config = dict(
    noise_aug=0.002,
    time_shift_ms=100,
    encoder_activation='relu',
    text_encoder_causal=True,
    text_encoder_layers=8,
    grad_clip=0.5,
)
Rows from block 7 of the audio encoder, named by matrix and row number. Each number is 128 + 32 x the weight over its row's rms, rounded and kept within 0 to 255. All counts start at 0. After the name is the row's rms in percent of the matrix's.
# conv: pointwise conv (encoder.blocks.7.conv.weight, 256x256x1), inputs 52-103
conv.46 103 [101 143 113 116 133 136 128  84 170 183  66 121 106 157 165 169 197 118 117 142 116 190 125 121  73 161 148 135 113 159 144 121 123 126 123 175  65 197  58 143 125 195 140 153  45 135 117 129 158 118 158 124]
conv.47 101 [ 89 179 123  74 163 108 166 126 102 176  84 126 150 188 109 105 151 184 178 140 118  63 151 130 108 133 198 104 152 107 111 110 137 172 158 135  74 140 136 172 135 111  80  85 151 147 156 140 186 164 100 118]
conv.48 103 [138 119 117  74 146 107 125 156 172 155 167  95 167 179  61 108 102 156  90 144  98 154 158 129 138 179 134 131 185 186  80 144  79 129  87 178 134  91 124 128 137 119 151  95 134 133 144 112 115 112 154 111]
conv.49 099 [142 119 138 136 107 119 158 105 151  65 175 167 141 136 172 177 189 184 150  75 102 140  84 118  87  90  95 120 168 133 122 109 141  93 121 198  97 109 108 116 112 135 144 148  93  95  86 110 180 141 197 146]
conv.50 104 [174 102  44 111 139  86 120  96 127 106 108 112  75 151 127  61 107 150  59  73 148 102  99 158 163 158  74 174 124  98 181 140 179 114 171 130 156 111 100  99 159 130 124 108 173 157 172 116 123 178 117 146]
conv.51 102 [ 98 169 158  76 166 104 139 141 128 114 115  82 120 117 100 148 155 128 184 112 120 158 115 122 118 125 144 116  62 136 134 116 109 179 137 139 187 118  97 177 160  71 134  91 142 114 130 132 117 144 160 120]
conv.52 094 [107 163 114 160 107 153 152 220 105 150 171  94  84 114 179  30 113 184 139 117 155 124 151 128 131 118 153  80 155 221 112  99 131 117 142 101  81 175 124 166 100  97  92 132 143 132  83 150 179 150  72 121]
conv.53 105 [131  93 145 135 100  94 141 101 104 108 108 139 109 160 155 160 152 118  64 167  91  80  97 118 110 112 116  86 123 157 118  86 145 154  85 147 101 127 142 160 119 105 166  79 148 113 139 118 126 135 118 179]
conv.54 097 [105 146  97 152  43 158 130 179 150 113 133  70 104 178 144  95 153 165 135  96 184 115 118 149 133  85 136 115 107 101  66 146 149 101  91 166 162  88 115 174 115 146 142 118 144 125 129 102 176  91 137 112]
conv.55 105 [166 133 112 106 182 109 133 142 105  94 143 101 183 126 138 134 110 169 167 139 160  96 108 158 143 141 111 182  66 121 103 109 127 118 203 148 126  96  46 103  90 111  76 130 114 149  61 140 132 191 174 124]
conv.56 106 [113 175 154  99 103 132 107 117 132 194 110  99 106 151 150 157 105 105 154 117 123  53 169 107 152 126 151 151 108 162  68 129 133 108 116 114 119 157 139 165 208 113  95 155 147 103 149 135 119 209 107 112]
conv.57 114 [151  94  66  82 157 147 120 145  95 163  86 162  99 162 104 162 151 158  80 147 109 211 113  77 131 146 120 118 126 124 158 134 141 130 130 111 209 164 118 123  93 144 133  99  87 125 145 139 120 167 125 100]
conv.58 094 [126 112 130  98 189 101 138 168 127 204 166 132 145  93 190  96 110 145 103 110 118 118 178 129  76  79 116 112 190 155 143 119  83 125 132  57 102 185 130 124 147 134 146 117 113 177 163 155 161 133 113  85]
conv.59 106 [163 126 108 131 130 110 119 118 158 131 147  95 236 146 116 123 137 140  48  66 140 127  98 145  76 130 137 119 178  68  90 152 184 121 106 163  99  96  93 146 102 121 138 116 168 132 103 123 121 128  81 116]
conv.60 097 [128  68 123  96 144 171 178 164  74 143  71  74 137 133 154 178 161 140 170 127 183 126 129 106  80 152 163 117 166 150 134  93 183 117  94 131 166  89 107 175 130 158 128 156 115 127  91 119 147 111 120 159]
conv.61 100 [125 133 111  86 161 118 123 142 169 159 148 163  97 116  45 133 120 129  75  68 102  72 132 110 152 160 114 116 110 187 148 104 155 141 153 100 149  86 177 151 185 147 174  80 133 170 121 165 109 165 127 133]
conv.62 095 [153 111 124 105 122  74  96 143 102 144 120 175 157 162 131 128 206 132 149 158 112 113 220 112 150 118 136  82 132 118 111 131  88 113  93  89 112 123 141 163  94 141 165 129 153 163  52 223  94 148 115 139]
conv.63 104 [ 90 153 171  95 209  87 138  90 120 162 116 155  94 143 151  97  88  93 163  90  75 119 137  94 150 124 157 114 191 156 103 156 167 127 127 146 159 154 161 119  66  53 146 121 159 142 158 147 148 116  98 135]
conv.64 100 [126 224 121 110  76 121 129 110 136 134 139 133 117 144 175 165  82 144 148 130 144 135 140  98  93 176  87 139 165  53  85  89  97 115  83 158 138 177 135 136  79  93 175  83 127  92 154 120 146 110 129 148]
conv.65 107 [155 113 141  83 103 169 155 129 118 106 107 156 105 180 125 124 160 148 122 163 138 133 108 154 175 255  75 135 100 108 117 124 125 105 124 117  84 111 127 115 106  87 121 102 142 156 103 102 133 100  94 148]
conv.66 094 [146 177  70  91 141 140 114 136 106  83  80 117  91  76 116 130 130  75 147 164  64 128 107 138 163 129 141 186 169 120 122 218 130 108 142  66 123 141 119 127 219 134 154 156 129 102 101  91 114 187 173 168]
conv.67 106 [156 142 172  97 129 127 184 139  80 101 102 178 165 134 141 146  80 161 152 113 119 141 145 116  86 180 127 140 132 155 104 141 173 153 157 200  16 145 144 159 144 143  92 167 118 143 106 130 102  95 130 104]
conv.68 103 [118  68 124 134 142 130 199 169 100  79  99  79 127 151 124  89 147 149 188  95  90  82  83 139 156 209 111 178 111 123 179 102 144 137 104 132 172  96  67 155 122 132 171 113 145 163 140  78 120 103 126 191]
conv.69 105 [140 123 147 161 120 107 133  93 126  85 147  96 146  74 196 133 125 174 122 156 106 103 101  98 177 122  69 127  96 107 175 208 128 101  95  99 109 131 161 114 130 139 125 132 148  94  89 138 111 158 177 133]
conv.70 094 [115 193 134  83 177  91 155 147  97  73 150 123 145 138 150 119 140 136 136 186 114 167 126 128 141  98 132 106 101 153 104 120 102 121 141 195 146 163  64 138 118 185  98 172  94  98 113 122 173 179 109 108]
conv.71 100 [131  66 167  70 128 109  51 103 130 162 124 161 160 114 124 121 130 166 139 126 130 157 159 111 176 125 156 164 153 122 177 104 128 137 180 167  75  65 166 166  31 172 176 126 117  96  73 146  79 171 172  97]
conv.72 106 [134 138 149 167 140 141 118 149 121 132  92 132 128 199 147 189 104  36 141 122  80 196 157 105 122 121  84 126 133 162 148  83 130  97 113  88  73 153  90 200 105 157 108 147 124 116  93 107 137 113  98 128]
conv.73 096 [112 153 123  85 141 171 134  73 146 142 137 108 147  78 186 185 115 120 143 120 102 168 149 163  71 124 136  85 182  80 172 157 149 142 120  68 143  92  60  42 124 157 140 128 143 115 102  95 142  82 167  96]
conv.74 103 [209 192  93  94 119  76 107 104 165 115 130 106 162 227 171 119 123 178 185  77 128 128 134 123  84 163  55 142  95 121 171  94 163 143 148 124 121 166 174 176 110 103  94 120 138 103 124 170 145 185 119 104]
conv.75 099 [158 128 145 109 153 107 117  76 122 131 109 134  89  97 139 118 167 116  70 137 131 166 149 129 101 128 178 153 197 131 163 155 126 104 140 153 170 113 180  90 127 141 100 156 169 125 147 108 136 138 117 176]
conv.76 117 [109 126  86 156 128 117  91 151 125 126 158 132 192 146 127 110 143  77 120  67 128 127 128 133 160  46 129 218 150  71 143 117 122 115  83  95 139 120 110 152 118  65 139 122 154 122 161  73 148  96 111 146]
conv.77 095 [127 134 146  83 161 122 189  97  79 187  72 134 145  86 111 141 110 163 127 129  61  76 130 100 184 182 162  70 182 127 136 107 143 156 135 126 160 100 133 136 115  98 196 169 178  63 100 131 138 134  99 117]
conv.78 095 [121 136 147 131 130 146 136 123 105 130 102 132 162 127 121  95 115 119 130  90 149 108 113 121 109 125 106  93 129 194 111 124 103 108 153 149 160 186 105 131 110 132 192  98  75 133 119 112 169 156 123 145]
conv.79 102 [110 150 141  89 123 107  94 122 108 162 145 195 160 153 166 102 158  92 127 103 165  87 114 101 139 160  94 221  73  51 122 132  99  73  94  88 155 113  94 238 114 133 138 124 121 124 141  94 119 160 111 103]
conv.80 103 [135 150 133 120 111  93 136 134 165 179 145  71 116 127 142 125  97 145  95  96 102 108  61 134 136 190 151  86 128 109 142 126  83 154 155  92 221 142 172  79 159 136 171 104 159 140 131 115 153  99 139 130]
conv.81 106 [136 135  59 157 108 142 130 127 156 157 106 136 129 108 132 160 131 102 121 129 135 103  48  73 201 163 109 136 121 126 143 103  94 198 134 134 122 140  78 151 106 139 130 135 120 146 121 129  96 132 146 163]
conv.82 111 [128 156 109 146 106  71 122 114 122 159 142 133 111 131 142 136 116  93  95  93 151 121  74 121 100 121 161 177  79 173 141 104 145 115 133 124 109 133 150 159 157 182  94 133 138 135 102 113 146 164 191 130]
conv.83 102 [134 123 119 144 119 125 153  80  75 130 136 108 114 145 147 141  85 141 106 108 109 156 186 144 136 107 176 119  91  96 159 182 126 113 122  83 143  66 163 188  92 134 104 117 140  80 162 167  71 161 130 130]
conv.84 103 [121 165  74 102 138 164 132  82 130 151 112 132 131 146 115  87 113 202  98  32 135 107 129 146 140 118 100 127 134 104  94 107 106 145 156 112 101 115 167 129 113 156  85 147 107 187  87 148  95 144 170  66]
conv.85 095 [140 113 109 101 147 201  87 132 149 132 140 140 139 122 127 121 108 104 159 118 126  86 132  85 138 138 137 137  78  70  81  98  98  80 138 100 172 172 210 177  87 137 124 121 150 236 137 150 172  84 152 110]
conv.86 105 [ 82 139 137  56 111 141 154 166  81 160 107 111  98 132 119 153 101 120 152 157  46 149 135 105 136 102 105 136 124  82 108 178 122 138  82  66 153 143 127 110 137 129  84  88 170 142 119 161 111 167 105 127]
conv.87 096 [175 118 132  93 155 152 115  72 139 101 103 124 108 114 169 129 110  71  70 103 154 148  98  87 112 113 156 116 110  95 140 116 181 133 125 156 164 140  69 115 121 116  29 137 160 101 150 152  92 144 129  55]
conv.88 094 [151 162  85 150  97 122 106 130 149  91 100 162 181 189 142  94  30 121 151 104  77 137 121  70 127 146 116 187 154 191 132 155  79 102 178  87 132 132 117 177 155 142 141 142 130 103 121 145 115 114 103 118]
conv.89 107 [110 111 125 108 131 140  90 144 159 146 102 157 120  81 133 159 112 129 154 173  99 136 103 141 141 128 124  96  87  68 135 143 160 148 100 132  57 134 169 174 150 159 138  74 157 108 133 158 117 184 165 112]
conv.90 102 [107 102 130  99 137 128  91 159 209 171 160 158  91 170 134  66 134 181 127 130 140 143 135 185 152  98 138 117 170  71  85 125 121  99 156 119 141 140 145 127 175 147 156 119  98 119 121 135  90 132 113 127]
conv.91 100 [133 128 124  69  61 129 111  65 119 158 150  84 146 119 103  79 209  94  95 136 121 121  97  89 118 169 138 109 125 134 153 145 104 159  96 129 183 123 136 102 139 185 115 166 127 129 186 163  97 100 125 142]
conv.92 102 [180 105 104 159 136 108 169 104 164 109 113 172 119 193 148 138  46 127 135 110  56 104 141 103 204 131 148 136 126  98  96 139 151 114 183  82 122 141 145  79  38  67 124  99 118  86 136 131 161 153 138 113]
conv.93 097 [118 122 178 180 166 135 169 115  86 159 160 136 100 135 109 122 142  94 106  83 142  99 134 119  75  82 163 148 150 113 151  44 170 118 129 114  80 104 110 156 120 231 139 113 136 139 116  64 114  41 135 126]
conv.94 094 [153  78 133  96 102 153 138 125 124 104 141  85 146 134 193 171 159 115 114 173  76 157 109 128 166 138 136 123 129 136 164 165  91 134 156 120 115 132  78 172 116 100 179 121 166 121 124 117 108 170 102 113]
conv.95 096 [ 97 127 180 141 132 103  71  58  98  98 177 130  91 121 124 154 122 108 108 155 141 148 117 119  92 100 174 167 172 103 123  86  75 142 179 113 114 109 115 142  76 123 140 136 107 112 147 169  76 171  99 139]
conv.96 105 [156 164 109 138  91 125 138  89 118 134  85  97 169 102 124  64  93 140  59  88 126 105 152 103 154 131 131 151 151 147 134 159 150 138  87 137 139 128 166  97 173 132  54 120 141 147 116  55  67 125 171 109]
conv.97 102 [207 119 148 109  81 134  98 110 111 170  97 129 113 118 146 172 138 101 114 114 122 122  72 179  81 110 142 123 140 141 129 176 119 119 101 124 188  82 148 108 153 150 101  87 151 124 114 125 127 165 132 148]
conv.98 098 [121 176 113  96  98 170 128 100 108 117 146 114 148  44 114 170 147 143 130 136 154  74 176 104  96  92 134 143  71 165 109 158 190  90 141  82 134 125 140 139 140 147 145 106 139 173 162 151 113  76 134 161]
conv.99 102 [145  87 138 139 101 147 140  89  96 105 137 120 143 155 104 129  99 158 134 128 185 111  96 123 144 122 148 151 188 138 160 143 187 138 101 103 149 159 109 182 154 136  94 149 115  88 128 171 167  85  66 133]
conv.100 095 [137  82 108 131 119 132 129 197 132 148 145 131 129 206  92 130 152 152 107 150 105 116 132 157 170 136 134 108  98  67 101 155  61  86 112  95 142 143 146 192  86 107 152  86 165 144 126 158 154 199 110 147]
conv.101 099 [175 117  98 168 110 129 140 135 148 121 106 131 123 169 160 181 128 127 129 164 143  97 141  99 127 135 140 150 117 195  83 125 172 131 102 182 152  48  98 117 163  93 115 150 125  93 164  59 165 224 106 111]
conv.102 103 [134  77 181 120 165 112  78 158 137 122  94 158  79 135 145  78 201 103 169 137 121 130  93 182 122 106 171 117 126 165  60 134 127 170 121  88 100 113 140 191 154  86 134 104 185 116  98 108  95 135 158 108]
conv.103 099 [119 120 157 185 152 104  96 190 108 132 124 143 136 139 131 155 131 177 116 159 137  78  91 121 155 133 163 149 146 184 110 156  94 162 169 121 126 120 137 101 161 115 134 146 139 150 117 135 119 117 103 151]
conv.104 095 [149 159  91 163 144  59 166 134  73 117  63 162 178 116 183 146 137 129 132 127 183 127 103 118 105 208 125 143 119  89 102 133 116 142 174 117 155 159 139 158 156 131 123 166  87  97  90 141 103  99 197 136]
conv.105 100 [109  84 151 152  92 125 126 126 123 168 104 137 133 200  65 184 140 190  86 184 102  88 116 115 127 128 140  93 163 103 114 116 154 145  87 128 108 159 147 119 179 153 102 187 144 183 154 156 109 139 120 123]
conv.106 103 [ 90 148  69 106 152 144 150 129 150 108 182 103 114 136 110 101 141 150 105  78  94 130 129 100 156 153 129  47  61  95  99 152 193  98 105 158 135 107 137 113  91 146 150 115 122 138 138 170  98 163 156  78]
conv.107 103 [194 142 174  88 146 162 126 157  77 152 104  93  88  98 117 165 159  89 140 128  65 142 122  95 210 112  94 167  82 126  90 105  90 125 160  94  96 120 120 169 121 125  63 133 122 121 139 129  85 157  98 121]
conv.108 099 [123 187 145 124 107 161 110 101 181 146  82 101 133 104 117 146  92  59 158 103 123 111 145 164 165 177 168 105 130  75 150 125 180 128 164  96 182 101 129 121 135  84  62 114 139 125  91 110 150 110  95 135]
conv.109 107 [ 98 173  92 159 133 145  33 118 105 100 144 119  70  96  78 122 163  72  80  87 105 138 126 145  72 134 130 165 197 141 117 125 138 121 134 156  81 148 150 139 180 109 163 132 123  97 147 166 127 147 201 204]
conv.110 101 [ 77 104 129 113 144 104 150 136 145 161 168 152 182 148 112 131 153 129 138 166  84 173 123  67 156 176 153  68 121 135 152  86 124  87 217  86 179 104 156 145  60 165 105 127 127 119  58 141 125 159  93 114]
conv.111 099 [ 88 132 131 132 158  70 120 149 179  83 150 149 140 110 114 151 102 127 118 152  71 189 169 133 153 156 105  82 110 189  69 156 100 112 118 108  75 119 103 148 127 119 163 145 148 114 125  38  66 172 145 146]
conv.112 097 [122 131 155 122 112 161 119 222  67 172 145 123  92  81 143 149  96 107 102 138 134 112 129 127 100 140 168 182 114  99 150 138 100 100 111 109 112 114 122 111 129 113  99 153 108  87 115  91 148 202 141  84]
conv.113 087 [145 123 174 100 163 148 152 116 155  97  84 144 152 131 134 108 111 100 101 143 151 118 134  88 132 121 154 136 142  96 147 125  96 120 182 163 183 145 178 176  91 159 162 192 138 106 153 119 115 126  94  79]
conv.114 101 [178 122 133 122 101 124 121 156 160 166 165  56  77  98 124 146  82 130 122 109 115 150 171  77 118 127 121 134 122 100 146 144 183 125 106 185 104 123 155 108 105 132 192 118 100 121  83  93 124 239 119 124]
conv.115 098 [148 111 101 127 148 122  72 142 179 106 153 181  89 181  93 138  70 150 140 118 185 149 107  99 105 108 121  84  69 117 136 132  99 165 169  84 128 169 133 145  76 115 185 104 162 120  99 152 100 141 140  81]
conv.116 098 [126 132 114 134 128  80 140 115 110 105 184 150 170 132 113 169 176  86 172 121 178  84 105 134 177 151 173 135 117 160 130 215  90 108 110 101 107  57 102 125 148 100 179 130  67 180 154 161 120 125 114  81]
conv.117 103 [128 151 152 147  96 126 164 146 139 148 114 174 133  80 153  96 170  96  98 166 109 169  98 115 113 103 137  83 102 149  85 156 100 179 134 101 103 182 134 121  94 135 103 152  86 121 143 122 148 135 132 130]
conv.118 097 [186 146 107 135 152 148 150 110 104 186 103  97 146  99  45 112 128 141 138 156  98 147 145 111  98 109 153 130 125 155 148 129 110 127  78 157 132 153 123 138 146 145 123 123 135 133 110 153 138 156 152 118]
conv.119 106 [ 99 125 124  65 178 115  86  96 126 141  97 120 178 100  96 137 109 139 142 134  81 141 129 163 157 108 121 112 109 101 131 121 149  92  85 117  98 120 189 127 151 180 164 155 169 158 126 176  91  81 152 144]
conv.120 095 [109 128  92  60 187  52 119 142  83  85 100 163 124  62 133  97 147 122 127 124 136  95 131 162 112 122 169 111 130 205 157 126 107  75 158 156 169  87 117  90 109 147 127 149 169 112 198 115 110 140 156 149]
conv.121 099 [117 187 115  98 167 164 162 123 175  98 127  97 161 162  86 123  91 134 143 135 164  81 139  79 130 126  97 128 131 104 106 120 124  95 134 121 154 151  94 170 150  94 114  91  85 120 149 107  79  84 163 131]
conv.122 103 [137 132 178 113  84 177 152 147  97 149 114 114 155 136 107 135 151 194 136 154 124  89  95 127 178 141 117 122 191  91 157 110  97 100 123 136 118 185  92 131 128 123 169  50 145 155 134  84 135 111  93 173]
conv.123 099 [143 182 165 120 123 134  87 126 137 176 172 132 153 141  80 141 127  77 117 163 179  64  91  86  82  95 145 166 153 142 138  88  81 158 118 111 175  92 119 130 108  86  98 131 137 183  78 128 116 137  97 130]
conv.124 091 [120 158 122 139 145  87  75 107 156 102 131 125  68 170  83 136 186 141 113 162  90 181 190  57 117  95  86  63 156 121 162 146 139 190 145 151 137  92 169 150  70 168 158  76 128  78  96 101 113 126 118 143]
conv.125 098 [160 237 132 123 146 119 114  70 128 164 145 160 116 160 103 111 156  95 176 128 159 168 102  90 162 129  95 176 120  76 106  75 113 162 115 131 114 102 146 156  90 127 135 150 115 175 120 110 122 171 143 159]
conv.126 100 [137 129 171  86 136 155 163 140 147 120 170 109 135 170 159 125  93 158 177 135 127 120  88 132 153 193 143 179  88 151 117 137  73 126 132  95 116 108 163 147 101 102 132 148 140 178 121 126  99 104  79 127]
conv.127 093 [162  96 137  59 178 156  76 160 136 124 116 116 106  96 112 110 217 149  60 140 110  80 108 105 168 117 107 132  99  86  88  77 129 168 129 122 124  90 169 153  84 147  53 130 121 122 149 135  83 127 141 173]
conv.128 104 [142 107  90 144 191 166 143 154 171 108 175 101 162 154 168 121 127 136  83 123 129 152 118 168  86 146 139 136 167 170 133 188  66 126 138 170 151  53 163 109 178 127 108 123 130 143 127 169  97 128 205 118]
conv.129 101 [178 172 133 120  95  56 188  88 170 188 165 185 147 172 163  82 132 119 163 159  93 135 159  87 105 152 158  94 118 127  78  97 122 128 166 162 139 135 103 130 112 135 149 149  79 126 127 111  85 102 147 191]
conv.130 109 [161 135 135  90 172  70 102 109 186 168 141  88 131 132 134  87  99  59 125 105  66 162 168 123 109 154  99  16  98 103 151  81 134 178 106  82 156 149 108 142 117  73 171 127  99 105 150 194  75 168 150 164]
conv.131 095 [186 121 133 161 147 135  90 106 157 138 111 112 117 163 110  69 107 143 122 193 203 104 240 162 156 143  99  97 157 173 123 144 107  84 148 135 117 166  95 133  90 117  83  94 107 129 135 111  85 130 149 139]
conv.132 105 [ 77 195 117 159 130 116 130 123 161 162 103 141 150 120  90  96 144 133 108 136  75 140  93 138  93 132 105  68 152 177 133 123 162 166  91 107 172  91 136 160 155  91 164  93 165 136 156 106 151 136 136 114]
conv.133 097 [ 97 145 155 139 135 131 108 143 132 182 142 120 163  93  91 159 156 128 112 146 158 134 148  97  92 126 197 120  91 120 101 153 147 152 143 103 136 173 115  97 132  86 133  77 166 174 152  63 159 173  96 175]
conv.134 093 [125 170 136 122 184  37 111 157 192  75 146 128 118 131 119  88  86 168 134 176 177 130 109 142 132 114 147 163 103  69 147 162 159 132 118 175  73 102  83 111 151 177 143  97 104 119 121 109 235 140 169 162]
conv.135 105 [100 132 170 135 103 110 169 165 115 150 169  83 123 111 110 164 124  61 219 102 101 143 100 114 189 169  82 110 183 131 125 120 105 139 171 125 112 145 160 157 127 129 109 138 145 151 148 160  88 143 118  72]
conv.136 103 [ 88  79 144 137 131 115 129 103  97 161 179 143  84 131 198 138 166 110 125  94  93  91 140 102  95 111 157  81 141 148 112 134 139 113 107  73  87 143 136 107  61 171 200 111 165 159 192 105 115 120 140 151]
conv.137 103 [160 149 150 115 163 126  84 167  84 167 168 203 129  64 118 122 152 126 110 117 119 147  73 106 170 102 164 122 111 103 112  90  91 142  83 176 136 156  94 153 142 141 106 120 153  91 154 129  94  97 110 136]
conv.138 088 [104 154 168 100  75 186 202 102 125 124 100 164 135 104 105 153 118  94 162 103 159 162 105 152  89 103 183 106  99 163  63 149 177 133 115 105 132 115 136 124 151  95 130 127 106  69 178  70 120 132 235 126]
conv.139 091 [142 143 134 133 116 111 139 131 102 153 213 131 149  81 161 102 133 181 143 139  62  67 139 101 115 143 133 141 149 135 164  74 185 125 144 167 139 130  76 160 156 187 177 123 102 100 105 158 172  79 148 101]
conv.140 098 [125 140 124 151 117 188 111  84 124 188 167 139 174 153 156 110 118  48 109 117  91  99 100 140  85  94 154 153 142 128 103 115 128 107 129 168 215 158 152 100 138 150  82 151 119 141 112 176 141  73 121  76]
conv.141 104 [141 106  95 101 133 129 167 130 143 182 142 136 170 141 155 150 107 113 135 133 136 126  93 130 115 141 146 193 129 150 118 124  90 163 137 126 172 132 109  98 112 136 104  93 161 177 112  81 183 117 105  86]
conv.142 097 [126 148 130 173 123  74 126 144 137 123 110 160  95 128 127  88  89 150 113 100 142 107 135  91  95 154 168 106 215 140 157 121 141  82 126 135 202  92 100 130  82 160 114 125  78 132 148 132 110 126  79 128]
conv.143 095 [120 183 121  90 143 129 162 129  71 128 149 117  99  64 115  80 160 102 101 115 127 130 116 156 152 132 149  85 118 146 147 121  59 131 146 117 204 149 146 150 173 180 125 155 137 162  96 136 139 117 133 131]
conv.144 096 [ 84 105 105 100 155 126  25 125  90 141 162  94 180 145 154 141 170 175 102 106 155 147 102 107 196 104 168 155 150 113 183 124 114 140 108 126 161 135 102 101 117  99 121 155 167 112 200 218 152 121 153 109]
conv.145 091 [121 199 126 148 168 117 150 104 118 146 105 117 100  97 135  83 139  62 107 124 157 150 162 153 170 176 127  55 142 153 104 146 118 105 148 193 172 228  78 108 128 143 143  83 163 141 126  79 105 105 142 102]
conv.146 105 [ 81 220  93 128  98 163 116 128 138 162 107  78 135 138  75 114 118 151 140 101 125 142  56  92 141 104 122 142 151 102 119 118 152 166 123 106 120  87  53 138  68 217 155 106 148 123 145 150 151 137  98 155]
conv.147 105 [142 150 144 123 125  90 127 104 119  80 126 132 120 137 133 149 128 123 119 105  93  80  94 183 143 127 134  98  91  81 172 136 141 127 126 145  89  98 130 137  93 118 138 123 127 117 153 178 121  97 182 120]
conv.148 100 [139 163 161 115 168 131 128 157 121 104 163  90 159 125 133 120 155  78 113  77 136 125 168 113 146 140 113  87 136 195 152 139  93 133 149 141 123 108  92 109 108 146 126 163 105  59 143   5 125 120 219 113]
conv.149 109 [209 110 120 146 197 142  91  94 117 100 125 103 160  98 101 109 136 100 102 124 123 151 130 155 140 120 156 121 131 151 121 173 170 166 128 146  99 150 127 157 157 102 126 140 141 126  92 115 197  95 112  75]
conv.150 103 [181 165 104  77 110  90 176 177 125  67  90 138  29 154 164 117 143 140 181 114 166 195 166  68 133 125 149  64 141 100 152  45 161 125 136 124 135 136 193 124 102 105 181  95 110  81 122 112 181 154 125 149]
conv.151 098 [185 141 119 121 123 147 151  86 123 152 181 119  91 105 131  89  96 174 120 149 116  89 155 144 154 119  78 179 138 130 135 104  72 125 124 160 152 198 149 106  95  94 122 127 119 123 168 120 153 126 160 132]
conv.152 096 [ 97  69 143 130 182  64 149 111  75 133 132  96 176 162 177  88  99 177 128 123  78 167 154 137 140 153 194 181  73 151 100 144 127 171 121 110  96 161 186 153 172 136 109 155 184 161 107 104 128 124 119 129]
conv.153 101 [110 150 110 106 134  83 145 126 119 113 142 168 114 100 101 124 103  96 146 121 166 125 146 141 107 112 104 128 132 174 100  95 140 147 137 108 147 106  84 160 178 143 147 113  55 105 187 146  82 101 141 146]
conv.154 104 [147 141 105 110  92 141  79 153  87 111 255 144 146 100 146 130 110 106 181  92 112 169  90 142 107  89 115 122 121  99  92 179 141 198 106 160 138 112 183 163 153  83  67 112  80  92 122 102 109 170  80  84]
conv.155 111 [124 209 131 196  94 169 118 149 108 102 113  72 154 139 124 215 146 178 111 163 108 100 141  99 127 129 102 144 150 173 158 149 162 131  82 105 113 134 150  87 120 109 118 144 144 132 160 125 126 141  93 108]
conv.156 098 [178  99 112 180  74 111  96  54 106 227 121 160 156 128  97 167  78 121 112 109 183 107 139  95  80 157 135 183 169 115  90 134 133 108 196 124 113 134  88  95 110  85 102 123 122 110 158 140 103 142 149  94]
conv.157 098 [117 172 113 162 153 146 118 133 102 138 118 103 124 153 177 107 114  76 186 119  86 159  98 116 106 148 174 115  93 131 103 128 120 149 110 124 184 168  77 114 173 140 143  87 111 168 167 168 146  70  69 148]
conv.158 101 [109  99  89 124 187 110  89 147 159 108 114 128  91 109 103  93 139 123 123 129 122 173 154 180 118 132 142 159  83  84 106  72 107 159 124 137 152 154 120 123 167  92 115  95 153 133 118 128 139 107  90 101]
conv.159 093 [182 121 103 140 139 176 128  83 106  93  93 138 234 154 132 217 143 134 139 158 118  79 120 142 191 107 112 155 147 146 144 104 136 129 118 103 113  99 109 116 103 159 120 173  79 136 117  77 122 108 137 119]
conv.160 102 [208  82 140 142  89 112 139  90  77 152 113 132  93 175 157 142 141  73 139 133 124 176 137 147 127 154 194  93 165 177 133  80 159 130 153 125 113 142 185  96 126  91 111 143  88  75 104 107 133 185  81 138]
conv.161 103 [ 95 143 166 135 122 123 180 106 145 107 139 104 112 136 181  84 163 147 132 154 105 126 183 153 114 156 114 210 137 120 103 103 160 139 119 153 104 111 138 138 121 146 168 112 150 159 204 154 122  97 157 106]
conv.162 095 [157 163 159 141 172 147 118 140 128 119 167 126 163 141  85  96  71 164 178  79  99 173 161 109 134 141 110 132 111 157  64 138  97 116 165 116 160 174 156 182  10 152  95  87 129  94 116 121 130 145  77 122]
conv.163 101 [149 108  73 133 127 150 155 134 164  52 112 138 111 108 109 118 128 147 132 137 110 129 122 177 140 101 125 140 156 113 145 163 110 112 131  88 108 154 161 115 107 107 161 147 121  77  97 137  85 153 161 123]
conv.164 102 [153  95  86 123 146 132 202 120 129 161 154 132 122 129 145 137 133 121 137 157 117  61  96 128 213 186  88 150 106  91 135 228 156  82  75  59 139  99 110 186  99 138  64 143  93 111  71 231 124 161 134 153]
conv.165 096 [139 119 138 120 144  99 171  71 108 160 136 129  67 156  45 178 110 105 104  88 123 162 142 108 119 123 118 118 133 149 116 125 174  89 173  87 128 162 141 136  96 136 146 153  98  65 165 167 103 181 125 132]
conv.166 098 [147 148 162 156 146  90 114 141 132 144 124 126 114 143 150 110 106  87 199 136 127 108  98  74 167 122 215  58 148  86 109 123 127 152 123 109 132 125  93 144 102 168  99 122  85 129  74 163 127 139  99 149]
conv.167 099 [112 101 109 161 114 148 155 129  99 119 138  19 111 170 163 129 110 125  97 148  95 120 153  99 116 112 155 144 136 105 139 109 113 147 111 139 134 110 123 141 152 119 189 158 120 158 114 180 167 101  98  72]
conv.168 104 [ 96 125 131 156 123  73 134 168 114 147  70 115 119 179 135 126 124 136  59 157 141 134 107 123 113 160 160 169 122  74 127  45 145 182 191  81 198 156 124 199 138 109 154 157 114 118  98 154  77 137  99 133]
conv.169 097 [161 159 129 124  91  95 144  74 112 121  83  62 178 170 169 134  74  98 105 126 111  85 100 178  81 187 125 135 145 198 138 131 157 123  98  99 156  73 123 105  76 136 121 113 126 172 129 155 151 187  87 116]
conv.170 106 [137  96 115 115 168 158 152 119 116 123 115 132 111 126 184 111 127 119  94  71 152 151  76 145 201 134 146 104 101 166 130  75 117 130 124 163 166  99 116  99 175 106 108 171 176 174 134 131  99 195 132 103]
conv.171 101 [165 179 138 161 153 101 120 189 173  47  96 159  91 173 102 141 129  94 102  81 157 141 148 138 109 141  84 109 158 171 101 105 139 175 116 133 145 137 125 176 132 140  35 117 105 148 140 175 214 154 141 145]
conv.172 094 [177 125 180 155 122 156 128 149 102 157  88 134 133 124  85 150 107 116 138 108 204  56 121  97 100  81 137 126  87  95 126 173 135 121  74 131 152 107 130 154 162 104 152 118 116 186 194 127 142  85  96 103]